Weights of a small contrastive image-text model: encoder arch vgg.
Rows from block 4 of the image encoder of a small contrastive image-text model, named by matrix and row number. Each number is 128 + 32 x the weight over its row's rms, rounded and kept within 0 to 255. All counts start at 0. Numbers have three digits each.
After each channel's rows are labels from the 100 images, of 14848, where the channel reaches its highest value: "top examples" is what is common among them. Only what is clearly more common there than usual is listed. The data: rendered made-up planets.
# conv: 3x3 conv (encoder.blocks.4.conv.weight, 96x96x3x3, each kernel summed), inputs 0-95

conv.66:103104156134155170089101182098110098079125142127144133139154124135106128199187191148099168038141182111161174151115088172163109078113133134151124212152097101123154109115136149103164137158144165105119127181161132172087103112086130148140143141120117106115088122091078148158130045133124095136
top examples: cracked ice world; gibbous

conv.19:171133149122134127142183092156114143127146192110131071122201131136149121162158102105141134191144125131133158185134120091182179081180166068108200145137155154170149151115112191104100135127099107177079110150136109103155137091119127171129154080087103100121118155165094048117111168145146099128
top examples: banded gas giant; cracked ice world

conv.10:167118134206149171137149048130125119091126121101098144131140195096183110128121154106162133164122102085137161121171108091071110155116166097131092069152193122145131177163127157149106134115060089113100125129088086107118107140148086105138125110118156086064154113193110147138119177058103129135
top examples: banded gas giant; full

conv.85:094119141099177119131163097086153139060113136102107134139149149089121074161074139095107109077110114138092175128162145167134143156092153165160115124151042109062122165088157081091162137172116118142150077163109129177091135167091131114128153132119066151117167120120087087138134108028123140118
top examples: cratered rock; rings

conv.21:140139129122113125077057159088153152000121150100138125137123120108107141152116171172125112110133129142139130118132145138117143142114162138124102103081114127108154148055112115132104127115123103155124059091107097179104113165100081134144114068094164071135073068096089171133092072099138127175
top examples: cracked ice world

conv.50:132141129069141107137186116078132114134156128127172195118181153106192146154177078063106122145156147164160148156128072127154104102138142153194138156153122083126141124131200179078177114118129142118120113124169101150139105169150125126155107086179146131091083152143111108090193114071085097103
top examples: cracked ice world

conv.80:138132107136135107120067057153199105144106131135101093096169152137124153095087131089162122158097086080077079105141115134113147129154162155111155108108135125114128150156154221125108165075060142090182129066084123109107115148084139116149089145096085169060103122141114091117107183147139123158
top examples: desert world; rings

conv.77:161157181100157134113112077148153130137145162114103101117169144087112128104138128154128129230124073234133138183118089102144142117179117131129204121097156139135095143105197122104100101103127085152132102073122088121133103100080135142161147112084086135105127167180106086114143181093122124121
top examples: banded gas giant

conv.48:127141141162104022175102127131187122158162038105168114159161145126136158156126087123083144128167180150113107155137163184136076132109179176128133149147121161123159081092168134149128109103173183078122124127158130156074097112149116126141112148123141082157097121142062162114099106126181106104
top examples: cracked ice world

conv.18:104147114089184113125231097143093131135167150118155117140124081197174142074145134088096099107143096130121160139067181155181209143138200131118118107130129099119177121131161136121120098130141111120141173156160126110093175059149146170121100128115119165150179150132094090137128094091118084132
top examples: cracked ice world

conv.53:093129105164124126125135108136169137078161096100162092100177139139131171149158139130111104072124141117128151099169132168082098109098125141146105110158087112109138149108201204082111161071144160110119054121106070149067085120138123094121101144120132112143038098127056137163147094113092125075
top examples: cracked ice world

conv.0:086150124085096113109119112079146145154140130143154104087185150103101117185104141132117103078164131088136124136145137134184093097174121132153108198137085127130163168052098164160192165079148118179122111072168139183136105161096149148185149072146096100144111110117116163146127101184077112095
top examples: cracked ice world

conv.38:099166082119152169088105150044158151065125047117158097174158142111090118106133158103053129130114139094107171133156109146111125099186131095145132145117120140122127158078091106175111142130124071156113085106138169169082110182154124105122141072117098098090143093190136150119105132108164161178
top examples: cracked ice world

conv.56:146145165154091204130148133121107097129117147133136159130139144128133157122235139095133160122168136075095178135135126122140131127144134111121118132154132128223141112122132156112121149137045149142061133156124135192154161141142120147160097125102179035057057109155127096132126105170111119158
top examples: cracked ice world

conv.43:160154133152186145138116031147161119143132078110110145101176173122176149097097100100165132203092098136123141126145129128088137137140145136106194100155170134145103138169173178139131157090089138116158159107105111082114122100153149098130103120114098158069133152214123121144096225105111124149
top examples: banded gas giant; full

conv.1:149197124132118170146176123124136070158208122116131167165118168113152138108243076014135117126173113111089141122124156073173126118137129137101124125129141124216129117162121170127129106129058155124094130131100133141156123117146121124126140080124118073110150120163170141104127135145127116149
top examples: banded gas giant

conv.30:099159111108165139142157107067133118101179142171104199173122103119168140125100163131164136150125132107130155125177132133115206108227148131102112079131156130112134172153131097107136102171118044163109118127128098101146095142155114123160150073124144121087180139210169096111123138059131099153
top examples: cloud-covered world; crescent

conv.2:101144141105179135119150138107153125080110147121110130107145140129136111143076149114091115042116122142121167132158156185148150143073170142163113129140047114067154168064144111075148125170114124151137108167122102154081142115063123157170122102163050153175142138102081099161152066082125090099
top examples: cracked ice world

conv.24:082129108075114074093110097145103114200130133139125105116088104104126129110141067105169119093174160080142094153101134154170158160107139215159135133105137116132062145147132083177155122152120153145170097110170119042190101115141159103140169100168144156084147153124087156073124093100160134119
top examples: cloud-covered world

conv.13:148125138113126118118030112127151160083061162139064145171117141158151097146131112104156101180131147103156113138148152127126158178118198121127071063081137137145118176131136160158126123138058134166106090108098135077168133153056095061155131117109098138097151125113101149118102160076146140175
top examples: rings; cloud-covered world

conv.47:115128103109134155123154089087148109123134102085132108139128068081133115087101161118102093050119070123062139118108074148113167092113066127138096104127037058095126148150118086090107104117114107107135133119126137139096129118141136117155114145129036162123116123082058060138104086103083131117
top examples: cratered rock; rings

conv.76:125158091120146134159151160056173144099127079186145098088140132077151082126111122081091122128124134076091156119135169125126092110181084124137145142129098067134158141080124104054148123144121115091133088124117144156071084155123161129130108067144092100094138161130205074174138129150072070147
top examples: cracked ice world; gibbous

conv.35:125151083151105144119127113085141095121169128136189148113097105117129109062114147056151141155120115114076104147168117120139156103154104118106153148121112086132196117208135149083145076098161092066152115087119147097076098111189164176119064134138097138174132119113090069100077117126119086086
top examples: rings; ocean world

conv.14:136155114111123173091168157043102145051150135086187079130183148153157114073135147105109117134137113125088125132189128154163174101141097137142169137136069078142154129171170152099174132121170067115126127085140153124059142161186138186138119161117135130099135119137187087167147133141119125152
top examples: banded gas giant

conv.3:136081108083128099099184127095175105125184157088151115072132126121168118056103143074110081113140088098082106100129117090139186104100132171116133105112061087084165171165132107114126093099148139112124100077114114113120132129150092184121097127129089122157130107076038079092118101094097118131
top examples: ocean world; moons: zero

conv.88:098140123162142174067130158143114086072182091107143192133097092126130123096170151123169151097124135138114130095180091147073144133155071105143046094083166127122159185160113141107117111130128034132113134098089057099106102088138104096143134108112150099121136074142098134155088079135099134109
top examples: cloud-covered world